A small image classifier, trained from scratch.
Model: 2.44M parameters, 64-pixel images, arch resnet, norm batchnorm, activation leaky_relu, depths [3, 3, 3], widths [48, 96, 192].
Rows from block 6, named by matrix and row number. Each number is 50 + 10 x the weight over its row's rms, rounded and kept within 0 to 99. All counts start at 0. After the name is the row's rms in percent of the matrix's.
# short0: shortcut pointwise conv, stride 2 (model.blocks.6.short.0.weight, 192x96x1x1), inputs 0-95
short0.102 096:48 35 53 49 50 52 44 40 51 49 54 46 57 37 49 29 35 64 40 50 27 53 47 51 49 46 36 50 44 60 75 56 34 62 51 51 67 55 56 40 42 34 59 52 59 61 56 60 54 46 43 55 76 55 60 40 55 49 57 41 53 48 51 35 55 39 42 49 50 45 48 57 54 25 50 41 53 45 45 48 35 62 48 39 36 37 30 48 31 58 62 43 42 69 58 56
short0.103 110:46 46 49 35 58 75 55 41 45 53 56 39 49 40 52 66 59 42 61 61 55 40 50 34 74 55 51 44 40 46 54 43 37 45 25 39 40 47 51 53 46 32 51 40 39 31 58 58 56 43 44 28 57 69 50 30 47 49 66 59 42 48 31 50 48 46 35 56 57 58 43 53 53 46 58 64 49 47 55 63 47 36 45 58 42 47 56 68 37 51 52 58 60 44 44 47
short0.104 097:50 41 66 52 55 41 31 49 50 50 58 48 40 58 48 43 54 44 42 39 61 34 73 40 56 41 37 44 41 47 32 44 35 51 64 52 65 42 47 74 50 58 49 38 45 55 38 48 49 35 49 70 61 57 39 28 43 40 37 39 52 52 46 42 36 54 37 53 42 49 49 44 58 51 57 53 69 43 34 64 53 54 38 47 44 51 36 65 42 65 50 49 54 36 42 60
short0.105 075:53 18 55 44 52 46 47 49 55 45 39 49 40 56 58 46 45 54 50 45 49 44 46 55 46 47 55 63 64 52 55 38 56 73 61 28 48 50 60 41 46 56 46 55 33 46 26 45 69 52 49 50 48 36 61 41 79 37 47 56 42 45 56 50 54 45 48 61 53 39 51 52 45 45 49 29 37 60 33 47 70 35 47 69 40 68 50 57 41 53 48 48 53 53 40 49
short0.106 065:49 63 49 51 55 44 44 37 39 42 41 55 36 52 49 47 61 49 44 48 49 41 61 47 38 65 46 41 55 30 49 50 38 50 76 83 45 49 54 56 72 49 58 43 50 45 62 37 37 39 56 38 47 46 40 52 37 56 55 45 63 51 53 53 46 43 51 64 49 61 59 58 57 68 46 51 50 52 51 92 52 56 55 61 55 33 44 58 49 41 48 46 55 49 50 56
short0.107 080:50 56 45 39 52 47 41 55 51 53 56 56 51 48 36 19 55 54 25 45 48 36 43 48 30 62 43 24 41 46 37 50 23 43 39 66 43 52 53 54 61 53 34 28 62 33 54 51 56 39 44 52 30 57 50 45 49 43 50 54 56 49 53 40 50 53 55 63 45 44 51 45 53 62 47 40 43 62 59 49 55 37 49 48 40 47 46 43 77 43 46 54 58 41 50 42
short0.108 132:48 50 49 55 43 41 65 43 46 40 37 57 13 49 48 46 49 32 40 45 52 35 62 53 45 50 58 47 50 34 50 39 56 46 33 48 39 36 49 45 43 58 47 39 33 38 52 61 50 41 50 44 72 59 44 31 46 58 48 28 52 48 45 45 52 56 59 44 73 41 45 42 64 49 51 50 47 59 31 62 58 66 44 41 63 47 45 51 55 61 61 53 59 65 51 59
short0.109 069:60 45 42 43 39 66 52 43 37 57 41 38 38 42 65 47 52 53 35 52 44 44 58 57 60 41 42 38 42 53 54 59 41 60 47 61 50 48 46 45 47 59 59 52 52 50 55 49 47 42 71 46 48 37 48 44 62 60 39 43 65 35 41 45 51 67 39 37 59 61 57 47 48 57 34 34 43 33 47 43 35 51 45 52 75 94 53 51 46 45 55 41 46 43 45 47
short0.110 131:55 47 52 62 66 64 52 72 53 44 59 34 62 38 42 55 43 46 47 40 61 34 45 57 57 57 49 59 56 53 50 48 42 54 62 51 82 45 62 60 49 65 54 68 59 50 51 28 55 47 67 50 55 51 42 64 42 57 50 54 48 41 52 56 61 34 25 54 40 55 52 53 48 54 47 52 49 55 75 36 58 62 49 45 52 57 45 64 64 51 49 65 62 46 39 61
short0.111 077:46 44 37 57 56 49 50 60 59 60 58 54 58 51 43 31 50 40 37 59 43 34 32 45 52 65 57 54 38 49 44 58 56 28 70 61 44 67 59 49 50 48 39 67 31 57 64 40 39 58 60 41 57 65 51 46 16 50 37 56 45 46 56 44 51 55 65 57 63 49 57 45 45 37 56 36 56 55 52 40 68 53 50 55 44 66 51 49 58 43 56 39 50 56 58 43
short0.112 104:50 47 46 37 46 59 46 32 28 49 55 61 50 50 40 46 75 56 34 47 54 47 50 42 60 57 39 46 48 54 51 44 72 43 50 38 60 46 32 47 42 48 35 35 44 45 54 36 45 44 46 42 53 50 63 36 51 52 50 54 44 49 52 38 33 33 41 55 57 34 59 25 30 59 33 54 45 48 50 44 40 51 30 31 63 39 64 49 42 52 45 56 46 47 44 55
short0.113 106:41 53 60 52 44 61 49 66 53 63 44 45 50 54 55 36 32 68 75 42 54 34 47 54 57 40 37 44 41 22 49 58 37 38 39 54 45 51 52 59 55 40 42 38 58 38 64 56 66 52 56 40 55 62 63 45 45 61 67 51 53 50 46 46 57 60 45 49 59 33 45 48 49 76 51 66 43 47 42 56 54 53 40 41 58 61 37 54 45 51 46 38 70 59 51 43
short0.114 099:56 45 61 52 54 59 49 54 61 46 61 55 49 42 46 40 46 58 57 56 76 64 48 44 33 50 51 34 63 46 44 64 63 49 49 63 40 43 65 53 37 66 47 44 65 46 47 30 55 29 55 36 38 51 36 34 51 54 40 67 43 57 30 46 41 60 45 60 48 50 67 37 48 37 37 48 65 43 40 64 50 60 51 53 56 41 46 57 43 26 48 51 37 47 44 46
short0.115 094:62 39 58 71 70 65 55 49 37 53 47 52 59 47 62 52 39 52 49 40 72 58 52 49 51 52 47 27 47 49 36 57 51 46 53 45 61 63 52 36 56 39 49 37 63 63 53 46 64 48 39 61 38 40 54 30 54 45 59 52 44 52 45 27 45 54 46 42 65 50 47 34 64 53 64 43 55 52 45 48 42 45 41 35 55 49 49 60 56 22 45 44 32 61 51 36
short0.116 070:67 40 55 72 79 48 67 45 56 54 33 52 58 49 67 30 42 61 42 49 52 49 47 71 58 49 33 34 49 47 68 66 32 43 25 59 60 57 46 60 55 50 69 61 48 51 51 58 49 42 56 64 46 51 47 53 61 47 42 45 42 57 59 34 41 57 54 47 50 46 50 53 59 53 43 47 41 43 47 44 57 61 46 33 54 48 55 48 55 54 57 30 44 42 49 43
short0.117 085:65 58 70 43 67 31 48 68 55 44 47 51 57 54 39 58 46 46 64 51 49 66 49 54 42 56 46 72 57 62 39 47 50 59 41 49 49 40 46 63 49 58 56 60 75 41 42 56 72 49 45 42 52 48 44 59 43 47 43 40 55 48 62 50 70 54 49 61 51 47 63 60 49 34 49 63 62 75 56 38 65 53 75 43 54 50 37 49 46 46 50 40 50 53 48 55
short0.118 059:76 53 50 46 45 58 47 46 49 59 44 62 31 61 46 48 56 45 48 46 45 40 64 59 46 54 58 58 30 50 37 50 56 47 51 59 57 52 48 52 62 55 43 51 40 44 55 43 59 46 64 44 38 45 58 39 52 64 56 61 64 52 60 51 26 54 31 33 50 78 49 55 72 44 51 50 42 56 57 67 51 51 34 52 49 68 50 65 45 47 34 69 46 46 65 60
short0.119 139:46 56 54 62 51 48 44 48 49 56 39 51 16 43 51 46 53 56 51 55 50 45 62 52 20 49 53 45 53 35 40 52 49 54 55 52 44 38 50 30 42 51 44 41 64 48 46 46 51 43 59 36 76 46 43 35 49 68 47 52 51 49 48 45 42 54 54 49 73 50 44 48 63 53 43 55 51 50 46 53 57 44 56 57 49 45 49 17 60 44 83 63 46 44 47 53
short0.120 124:43 50 47 50 25 52 47 61 49 53 40 41 53 56 49 17 46 62 45 59 25 30 38 56 42 47 36 42 54 46 67 50 37 43 48 48 46 62 43 49 47 59 41 62 46 50 46 56 46 38 49 69 62 46 51 68 48 50 48 52 54 68 49 46 50 53 51 47 46 52 59 75 43 26 36 40 36 50 52 48 40 42 61 35 56 57 35 45 55 51 53 56 41 66 52 52
short0.121 073:55 56 42 39 37 41 42 53 36 63 50 31 41 48 31 50 53 42 45 52 57 36 66 25 48 55 59 35 49 54 53 37 37 44 49 33 44 26 54 46 58 55 46 50 41 63 63 44 55 42 40 57 45 39 39 42 54 69 53 53 53 58 50 72 62 52 57 43 35 47 65 47 61 63 45 42 61 48 47 44 55 40 54 55 44 62 41 72 47 41 51 58 73 51 60 55
short0.122 127:52 50 48 60 51 58 59 61 35 26 54 58 58 28 38 59 56 72 30 47 55 67 43 46 58 58 53 51 55 35 29 60 54 59 56 55 43 41 44 56 54 44 45 42 70 70 41 62 44 58 37 38 64 48 52 47 60 68 51 41 44 55 41 56 38 55 43 64 54 47 65 38 45 42 50 40 71 45 53 52 60 52 42 48 64 40 51 57 59 61 44 37 45 55 53 54
short0.123 090:59 38 45 49 42 61 53 45 52 44 62 43 36 48 50 34 51 53 68 35 40 69 29 44 74 42 59 55 69 40 36 41 52 47 57 49 62 59 56 42 56 37 52 79 44 50 38 54 49 58 57 56 67 48 48 74 43 55 54 55 42 42 66 42 55 54 47 37 59 47 64 51 50 43 53 46 52 41 54 50 42 63 43 61 65 71 49 39 52 59 39 56 61 47 53 47
short0.124 062:57 53 45 49 50 57 49 39 37 47 58 61 36 50 43 47 52 45 54 50 46 43 50 46 59 44 49 35 75 30 51 57 46 41 57 41 50 50 45 52 70 41 43 49 62 50 63 48 17 39 82 54 49 43 55 44 46 69 49 54 65 42 59 45 40 49 36 52 52 59 47 50 59 42 39 31 50 35 44 68 51 51 56 51 53 71 51 64 33 55 38 50 51 37 53 54
short0.125 154:60 45 38 43 53 56 52 58 54 48 49 45 78 47 44 43 50 70 57 43 50 45 41 48 85 49 48 43 51 46 51 51 53 42 43 54 42 61 54 83 56 43 51 43 51 49 53 51 63 53 41 36 20 50 53 53 48 42 48 55 53 42 49 52 59 44 54 64 28 46 48 46 47 52 52 43 50 51 48 50 42 60 49 49 45 55 59 86 52 40 36 33 47 51 57 48
short0.126 091:43 51 49 57 35 78 58 49 56 51 62 51 55 48 56 46 52 33 39 38 60 48 68 43 63 53 40 36 62 33 49 37 53 39 42 50 57 48 54 46 31 43 39 62 42 47 30 67 37 34 43 64 53 55 56 42 50 44 74 45 42 52 60 54 61 31 49 37 44 54 44 49 47 43 52 42 41 30 59 45 34 49 55 36 41 56 44 64 64 51 59 59 48 49 58 52
short0.127 112:61 53 59 42 47 40 51 51 33 58 42 43 55 47 48 49 52 30 48 47 54 43 58 28 46 46 52 37 57 52 42 33 36 61 56 58 38 65 66 46 52 49 32 47 41 47 54 41 43 27 53 80 36 50 35 45 52 54 36 31 47 50 61 56 44 45 43 39 26 38 41 34 51 42 48 49 51 56 46 48 31 48 56 42 45 67 49 41 54 41 46 36 57 55 40 53
short0.128 100:47 57 43 54 55 49 49 52 52 64 44 59 41 52 50 50 47 52 71 58 54 49 66 54 42 42 46 48 53 46 65 45 54 50 43 62 45 48 41 28 47 50 60 62 35 37 41 59 37 39 65 47 40 34 41 47 63 46 43 51 44 51 50 45 47 38 42 46 66 41 62 61 62 52 49 51 57 39 33 46 61 56 37 47 47 63 45 09 52 43 59 74 35 33 42 58
short0.129 098:58 43 44 62 46 47 47 36 40 35 47 55 47 48 56 62 66 59 53 38 55 58 43 41 41 65 50 51 58 49 37 47 62 68 51 51 64 67 34 50 29 48 58 67 57 38 56 66 51 57 52 50 65 42 46 65 38 31 48 57 41 62 49 31 56 47 57 68 55 55 45 50 40 50 55 45 53 36 61 56 30 45 71 47 69 49 48 48 58 51 59 60 48 38 29 52
short0.130 098:53 58 46 50 42 40 47 47 62 52 72 30 48 49 40 28 39 44 37 48 40 50 68 38 51 43 58 44 49 55 56 56 24 60 50 34 42 34 53 42 54 51 34 40 47 49 65 71 49 44 49 64 48 42 51 31 45 60 49 45 54 65 54 58 86 50 53 53 51 47 50 48 63 38 55 48 59 63 44 51 50 45 61 66 39 45 45 51 54 52 41 38 44 44 48 57
short0.131 090:39 57 33 41 47 74 46 67 53 53 49 57 50 54 51 52 61 47 42 51 53 54 69 55 48 44 36 46 40 49 38 55 58 24 37 47 59 48 55 64 20 45 48 57 37 39 62 53 37 59 52 45 62 41 50 49 29 52 48 38 57 55 48 53 45 44 44 39 53 50 57 53 36 46 50 32 50 52 53 28 23 36 42 38 65 42 58 54 41 46 52 53 50 44 52 65
short0.132 088:49 59 39 44 69 47 49 47 45 51 39 57 48 52 55 30 42 28 37 52 51 64 61 49 49 45 33 43 42 44 37 48 40 49 55 40 70 79 56 37 50 36 54 59 49 54 39 50 47 47 58 55 22 44 50 48 52 45 40 38 48 40 71 38 59 41 50 52 36 45 60 42 46 55 40 49 44 69 62 52 47 66 59 66 42 37 50 47 59 48 73 47 45 51 48 49
short0.133 108:46 59 42 66 47 51 63 45 71 56 49 44 45 51 44 63 53 53 51 63 63 50 52 55 62 45 46 57 44 43 55 59 55 63 49 50 60 50 69 44 47 33 37 53 44 45 72 67 35 38 47 42 43 60 53 44 38 46 47 59 42 46 57 55 54 70 54 62 63 53 30 63 65 41 50 62 52 53 75 27 43 46 45 46 60 50 49 73 41 41 64 49 39 55 46 38
short0.134 082:49 46 50 44 69 47 42 44 42 38 60 48 43 41 46 28 44 49 42 39 45 52 60 39 48 55 43 47 31 39 41 51 21 45 43 49 46 45 48 68 56 36 49 48 61 35 51 60 45 35 60 62 46 47 35 37 55 49 39 51 39 49 53 36 49 48 31 34 43 48 52 33 64 42 39 68 55 48 33 56 45 53 48 48 51 71 49 43 31 48 31 34 52 45 44 57
short0.135 101:39 56 45 45 56 59 59 59 62 56 57 49 69 49 54 54 57 38 38 61 47 52 53 41 63 84 52 44 41 30 34 56 65 65 61 61 55 49 41 59 65 69 52 44 35 46 55 57 42 56 56 44 46 62 47 46 57 61 51 46 51 68 56 57 57 50 73 48 37 63 36 60 60 60 44 62 39 53 63 59 53 50 46 32 46 60 61 41 59 53 57 52 56 42 41 43
short0.136 108:38 60 45 63 40 51 37 57 47 57 46 17 44 54 50 53 43 63 72 60 42 53 36 51 49 38 41 56 46 47 39 50 41 52 39 41 36 39 54 42 43 56 36 45 52 63 46 33 43 56 45 56 51 45 63 48 46 36 49 40 52 55 48 44 36 48 54 45 50 54 83 41 41 39 66 37 60 51 51 63 49 45 63 46 33 53 39 54 41 32 40 59 57 41 55 64
short0.137 116:51 63 46 48 52 51 54 50 59 36 52 68 54 58 35 55 50 38 52 58 63 50 51 31 57 53 57 38 42 35 42 48 37 45 45 53 53 45 42 41 38 62 41 74 52 24 56 50 56 45 38 33 46 63 46 43 53 56 40 37 49 46 71 40 51 67 67 49 65 60 73 44 53 57 51 40 62 67 49 50 40 47 73 55 55 54 50 50 38 60 63 44 58 47 41 38
short0.138 089:47 43 57 46 52 55 57 43 51 55 53 63 55 34 55 37 46 42 50 49 50 53 50 53 57 30 37 63 51 52 64 52 42 56 54 56 65 69 53 72 44 39 59 55 53 41 53 49 58 52 62 23 32 55 55 58 47 61 74 58 57 59 64 39 58 32 37 48 68 45 43 35 55 44 57 36 57 63 42 45 44 56 45 42 38 58 38 43 57 70 40 48 59 63 67 54
short0.139 072:57 37 50 57 58 51 49 55 68 47 49 54 40 43 44 44 47 59 49 55 45 39 39 48 42 55 51 50 25 59 45 58 51 84 34 41 40 45 53 66 38 41 48 38 43 52 50 41 69 38 40 49 48 46 56 57 83 35 42 30 50 47 65 41 55 63 23 52 55 47 45 49 69 50 50 43 59 59 55 43 58 45 62 51 45 47 44 53 45 56 66 50 50 48 49 52
short0.140 067:45 55 46 56 51 53 49 62 41 50 48 44 77 44 50 61 53 60 57 53 46 52 45 47 37 42 50 44 52 69 49 52 55 51 45 29 51 49 50 45 41 48 52 47 53 54 40 44 56 70 29 50 46 70 51 61 38 38 55 57 53 52 46 46 49 41 50 44 49 53 48 52 24 71 53 48 48 59 45 44 43 47 47 51 54 27 49 23 74 59 66 24 60 68 49 63
short0.141 101:50 53 67 47 51 39 55 20 51 56 47 42 63 37 46 58 47 33 65 22 46 49 39 50 48 51 61 51 47 52 50 55 39 60 67 47 42 49 35 57 51 39 38 49 42 63 35 45 46 45 53 46 53 48 43 42 57 46 50 50 43 52 50 41 60 63 40 81 53 49 44 73 54 41 41 40 41 71 46 61 57 57 48 53 46 49 61 43 40 51 62 44 57 69 62 61
short0.142 109:51 56 39 47 47 61 50 45 40 38 43 64 53 55 52 55 38 76 40 57 46 41 46 50 42 64 48 28 55 52 46 39 46 48 34 60 37 60 55 49 53 51 47 35 46 56 45 68 48 52 35 52 65 49 23 58 40 37 43 37 36 51 44 23 35 53 46 52 61 50 53 75 52 42 49 43 49 45 45 49 58 51 40 38 58 50 41 57 38 41 41 37 41 42 67 43
short0.143 146:49 39 44 66 39 60 56 65 82 35 61 56 49 54 31 54 49 54 42 30 50 57 41 36 37 47 57 68 48 55 38 41 33 52 50 52 43 67 20 29 42 54 63 57 47 47 61 54 41 38 48 46 39 53 47 66 41 47 52 43 54 39 60 57 48 49 48 48 45 46 45 56 55 47 55 40 51 50 50 47 62 57 46 35 69 50 47 56 39 43 43 47 49 42 43 68
short0.144 074:57 53 46 54 52 63 75 38 49 67 65 52 54 68 54 46 38 48 54 49 37 62 56 48 62 32 40 63 42 47 71 64 31 54 45 46 64 54 51 48 38 44 58 51 51 40 50 50 39 46 60 54 60 54 26 65 46 48 54 49 52 44 50 60 35 54 53 49 64 54 29 43 60 51 59 49 31 55 41 58 61 39 70 35 43 51 29 50 45 44 44 51 64 56 56 49
short0.145 107:54 40 56 67 74 52 59 56 43 51 70 53 41 65 46 36 50 51 35 56 49 33 53 53 40 52 60 61 41 58 47 49 51 56 58 45 64 59 61 40 51 56 54 59 54 65 42 52 50 51 43 33 58 42 66 42 43 52 39 42 49 26 38 45 48 67 56 65 63 46 43 44 43 43 44 39 45 51 70 61 40 68 51 31 53 48 43 39 49 53 61 62 35 66 64 49
short0.146 066:55 51 48 61 39 53 47 41 34 44 47 55 61 46 67 44 50 44 35 28 51 39 52 46 54 39 58 43 46 42 62 38 36 45 22 33 48 52 28 44 40 56 63 71 50 48 30 57 42 52 76 46 53 44 44 45 44 64 54 51 45 47 45 38 44 33 56 54 51 55 50 45 38 46 42 46 44 32 50 46 57 41 43 58 43 72 43 54 43 30 46 56 44 56 53 41
short0.147 100:51 58 48 66 44 52 47 54 22 47 55 61 43 39 55 52 45 60 69 53 45 79 34 62 56 59 55 49 51 52 40 68 60 59 39 49 38 49 49 52 60 54 66 52 39 58 45 43 50 41 46 41 45 43 55 44 41 50 63 63 42 39 66 53 47 52 49 61 50 65 43 67 42 37 61 48 50 23 44 41 58 64 44 58 36 53 53 49 35 55 40 35 47 55 67 43
short0.148 083:30 43 32 52 57 45 50 66 55 43 65 47 61 51 46 45 48 49 50 66 61 51 70 43 57 57 46 63 61 49 50 38 43 42 36 30 53 46 71 40 47 63 54 54 50 39 53 57 51 35 44 44 49 36 46 47 54 44 49 42 53 42 62 38 60 25 47 44 41 44 52 37 50 48 48 50 59 28 48 52 37 49 72 63 58 56 42 64 40 58 65 66 54 50 64 31
short0.149 072:51 47 48 49 49 56 50 61 48 51 51 50 38 42 40 53 64 56 42 64 47 51 28 56 38 55 50 53 23 81 45 52 46 53 31 55 53 59 64 55 32 37 63 58 59 55 45 66 56 46 46 65 47 53 64 55 49 45 50 52 69 52 61 56 36 46 26 40 50 44 57 50 50 54 67 61 64 67 69 32 48 43 64 42 48 46 45 44 59 44 44 46 50 52 51 62
short0.150 069:52 37 66 39 48 26 51 20 41 46 44 57 54 46 50 37 56 45 36 28 51 49 46 45 58 44 42 40 63 37 41 42 53 60 55 35 48 57 35 46 62 62 46 41 59 50 39 47 59 60 64 48 63 42 49 53 42 48 53 48 49 59 33 54 55 51 47 66 42 43 41 60 62 31 42 56 41 50 45 56 60 52 21 65 34 59 42 50 38 41 55 63 53 54 48 52
short0.151 119:39 47 49 34 64 46 44 09 60 56 56 48 42 38 49 41 44 55 44 43 43 43 44 48 47 46 48 49 39 42 53 40 45 44 49 66 51 48 51 49 57 48 41 48 19 55 58 55 72 68 41 50 60 75 54 46 62 45 56 62 44 51 41 35 37 51 51 57 55 47 51 46 55 53 51 47 47 63 48 55 59 41 84 46 52 47 43 47 58 60 56 40 46 48 46 55
short0.152 098:57 65 61 46 47 58 52 44 38 44 53 62 42 51 50 65 63 47 70 46 61 61 55 57 51 47 40 46 64 59 54 76 42 63 72 67 43 52 49 57 67 52 51 55 44 46 74 45 59 56 51 46 64 57 52 41 50 55 50 43 38 56 61 69 58 39 71 49 62 43 57 76 49 42 55 62 57 52 60 64 53 63 62 52 41 46 51 37 44 45 42 39 56 48 48 42
short0.153 095:41 60 32 66 59 56 49 47 44 39 48 43 60 40 64 35 60 41 50 41 57 56 62 63 41 45 43 39 50 58 71 46 55 44 52 54 52 38 44 53 51 54 44 40 57 52 56 43 60 50 53 18 39 48 44 39 57 30 64 60 36 45 44 46 56 54 43 44 74 42 44 37 46 45 82 44 37 54 51 43 58 50 44 51 51 51 36 52 50 65 46 44 64 51 67 48
short0.154 120:54 60 62 53 72 49 46 66 53 56 44 55 42 24 62 34 43 26 24 42 60 57 41 55 55 49 50 43 56 46 50 63 46 40 43 49 52 51 68 57 48 60 61 59 39 61 74 52 61 37 50 67 41 60 45 46 59 49 38 62 73 42 59 44 55 41 55 59 46 52 70 52 57 47 55 51 41 58 45 55 45 41 68 63 40 47 53 48 56 47 41 48 52 58 58 49
short0.155 104:38 56 65 42 53 43 45 61 53 54 44 48 34 24 54 35 61 42 64 45 42 63 45 38 39 47 50 59 55 42 47 52 47 39 36 62 54 51 55 48 59 49 62 62 47 60 54 49 60 49 48 67 56 45 50 54 47 60 60 62 51 46 41 79 45 73 74 43 51 63 59 60 49 59 65 29 47 52 51 54 51 31 42 50 37 54 39 54 43 33 58 43 47 63 55 61
short0.156 109:46 48 68 46 42 52 52 53 51 53 53 62 47 58 46 41 30 56 32 48 53 52 67 49 54 50 55 50 57 39 59 45 47 47 52 38 49 49 43 48 46 67 55 46 46 38 48 49 50 52 54 58 52 57 56 43 54 47 52 41 59 45 44 48 46 49 45 44 46 48 54 40 74 37 51 55 49 41 51 72 43 57 58 34 66 63 36 81 50 44 58 99 49 50 53 48
short0.157 088:47 49 20 62 46 66 48 44 57 60 49 42 51 54 64 43 48 51 49 56 59 42 53 39 57 59 41 64 57 54 56 50 40 37 46 47 59 48 64 58 38 40 44 64 34 58 67 60 34 70 54 54 57 53 60 43 44 59 51 62 46 54 78 40 44 56 55 16 51 46 54 31 50 41 43 45 44 53 57 56 36 50 39 39 45 41 63 53 46 54 57 63 51 44 44 57
short0.158 134:44 53 46 42 57 46 49 46 52 57 59 41 54 18 56 47 52 57 56 46 50 61 54 56 23 55 57 50 49 51 33 45 54 55 41 57 45 53 52 35 51 62 42 54 59 53 59 47 59 61 63 50 39 43 43 55 43 34 76 52 62 62 53 39 44 49 54 56 48 48 24 50 27 46 53 47 52 47 48 30 56 61 52 37 54 49 51 77 44 51 58 65 45 46 27 56
short0.159 063:55 51 37 31 62 62 43 49 55 46 64 55 58 49 58 57 52 41 49 51 58 61 44 44 56 28 52 42 93 47 52 44 39 52 33 35 39 48 44 47 38 58 42 53 52 56 26 55 41 56 42 62 60 68 48 53 45 37 48 48 48 54 41 55 57 40 54 48 52 60 44 49 46 56 57 37 47 30 43 46 57 51 55 50 37 43 50 43 40 60 69 28 49 64 48 46
short0.160 099:57 54 37 48 35 58 43 41 57 62 57 36 38 31 49 42 42 37 36 50 52 38 50 50 51 45 56 52 33 40 46 44 51 42 37 64 57 56 40 57 67 56 30 45 40 40 44 39 29 54 58 72 37 58 51 55 41 63 50 47 26 52 49 58 47 62 43 25 44 39 52 51 35 46 55 41 37 43 56 43 61 54 51 32 58 57 47 59 38 55 56 64 55 37 51 46
short0.161 095:58 56 53 46 36 54 46 43 66 47 63 42 57 71 34 62 52 38 30 49 39 31 56 50 55 64 62 46 54 60 48 62 55 47 49 57 62 53 53 30 53 59 43 39 50 46 44 34 42 36 61 38 56 62 55 23 65 47 53 59 44 54 68 29 52 47 47 52 49 44 41 38 44 41 53 39 57 47 65 51 64 29 52 45 54 38 57 63 45 42 47 55 42 56 39 63
short0.162 143:54 38 50 63 52 60 51 68 35 57 51 52 20 98 55 50 46 57 53 70 58 58 50 40 52 42 58 44 47 51 45 52 56 42 45 43 40 42 48 47 53 48 56 45 45 57 48 41 50 46 46 55 69 49 43 49 46 55 21 47 41 29 38 46 61 56 47 54 51 40 40 41 55 68 46 43 55 56 52 52 29 46 46 49 49 48 51 38 58 45 41 52 53 52 56 51
short0.163 081:70 53 45 48 51 57 48 40 46 64 47 51 37 59 49 58 44 66 40 43 46 47 43 52 41 45 52 32 67 33 54 44 65 59 74 67 50 33 47 50 91 50 42 39 44 47 61 58 46 34 59 54 46 37 61 59 65 40 37 39 49 49 69 49 36 60 49 55 59 43 49 63 52 57 48 47 40 49 58 42 57 63 44 43 52 48 49 52 56 46 44 45 60 59 58 54
short0.164 106:40 58 53 52 48 48 36 65 33 52 45 58 49 41 48 47 53 48 31 36 58 54 49 43 38 41 55 39 39 56 64 59 44 48 50 28 66 60 40 48 54 53 59 45 50 50 53 56 67 62 50 66 48 31 46 48 43 52 38 59 67 38 55 50 37 66 47 40 46 61 60 51 43 70 43 49 56 57 35 63 66 52 33 57 30 51 64 33 52 48 51 43 50 34 68 38
short0.165 111:31 53 55 56 53 53 47 55 54 38 36 51 61 64 64 69 73 58 38 58 17 27 56 52 44 51 41 48 51 49 40 64 69 58 49 49 53 38 46 45 61 44 49 54 50 46 49 60 36 56 52 53 59 55 60 55 49 43 58 53 44 36 41 58 56 45 49 62 37 56 52 67 57 53 40 46 47 47 56 58 42 31 50 15 56 43 50 52 37 58 48 55 36 53 45 49
short0.166 115:56 38 44 55 46 41 48 41 46 57 46 49 60 46 52 56 57 45 52 43 59 54 46 51 42 53 47 49 48 47 49 53 42 59 55 59 45 43 46 46 55 34 42 58 49 43 46 57 39 50 48 49 53 58 57 50 51 41 43 57 58 64 65 50 90 47 96 58 51 53 54 53 49 30 50 35 48 46 44 43 68 48 83 55 47 37 57 51 52 44 55 39 52 68 58 48
short0.167 129:59 72 49 40 39 57 25 71 53 53 52 31 49 51 38 47 47 61 41 40 46 25 56 57 55 46 46 36 60 28 50 48 48 46 53 36 47 49 47 47 51 33 23 46 53 47 47 52 73 44 46 52 42 55 49 48 56 61 33 47 31 51 56 63 55 43 44 49 48 57 37 34 53 47 45 59 51 58 59 62 70 61 52 55 51 57 44 56 51 58 49 36 53 54 60 37
short0.168 099:45 42 34 47 68 44 55 45 50 34 34 53 44 37 54 44 45 36 43 55 50 53 65 63 34 42 54 45 52 44 53 59 30 56 46 58 58 81 42 61 49 48 43 35 48 55 56 61 46 36 49 43 40 47 47 47 62 53 42 56 35 56 47 40 57 49 52 46 43 46 52 15 45 41 37 45 56 54 51 42 38 49 41 78 28 51 52 44 53 56 47 49 38 51 52 37
short0.169 082:46 34 63 47 45 45 45 54 58 59 36 56 31 47 52 37 47 51 43 58 47 50 52 51 50 66 50 52 67 49 52 56 59 65 42 81 48 54 59 60 45 37 42 41 52 47 72 34 65 44 51 43 51 50 53 50 67 43 47 40 63 31 69 50 47 53 42 46 62 59 72 54 68 44 53 64 52 58 45 41 43 48 34 31 56 33 55 64 58 44 58 55 47 39 55 49
short0.170 105:62 50 54 52 55 41 47 51 58 61 53 28 60 45 49 48 55 30 28 57 40 51 69 34 49 50 37 49 56 54 61 59 44 61 35 51 62 63 77 41 53 45 32 61 54 43 48 46 33 48 61 57 39 67 34 43 49 43 47 56 54 36 44 60 37 42 37 45 52 75 39 50 55 44 52 60 47 55 55 44 45 44 61 41 40 55 46 39 44 45 42 62 45 51 27 43
short0.171 096:60 60 57 62 61 49 59 47 40 35 52 59 35 55 60 49 63 49 79 47 65 48 20 55 44 45 65 41 58 49 36 39 60 50 45 38 45 53 41 46 33 51 48 44 46 56 66 62 42 50 47 55 33 43 50 29 56 60 60 44 35 52 60 38 53 32 48 48 66 44 56 41 41 54 42 35 54 54 40 64 37 57 49 47 57 49 51 43 48 36 52 49 32 44 60 38
short0.172 103:46 30 55 69 64 36 52 46 50 37 56 54 56 53 37 42 40 56 71 43 39 38 75 51 42 32 57 41 56 56 57 50 40 61 63 36 54 53 53 48 49 45 42 61 53 46 49 38 40 37 59 69 44 61 47 54 62 53 51 36 55 39 52 46 68 50 39 39 54 44 42 48 39 61 50 54 48 58 67 44 51 63 73 48 37 59 44 58 39 30 46 38 32 53 43 42
short0.173 097:43 40 47 62 52 72 52 59 58 44 39 49 46 53 49 37 63 55 48 53 51 37 53 52 56 57 63 34 84 47 50 56 45 58 50 40 47 58 47 51 69 65 62 40 42 45 53 47 57 48 52 47 30 69 57 35 71 46 50 39 50 60 58 49 62 62 39 40 58 52 51 36 36 68 47 39 44 41 53 56 50 50 52 37 26 38 54 50 50 55 50 42 53 37 31 43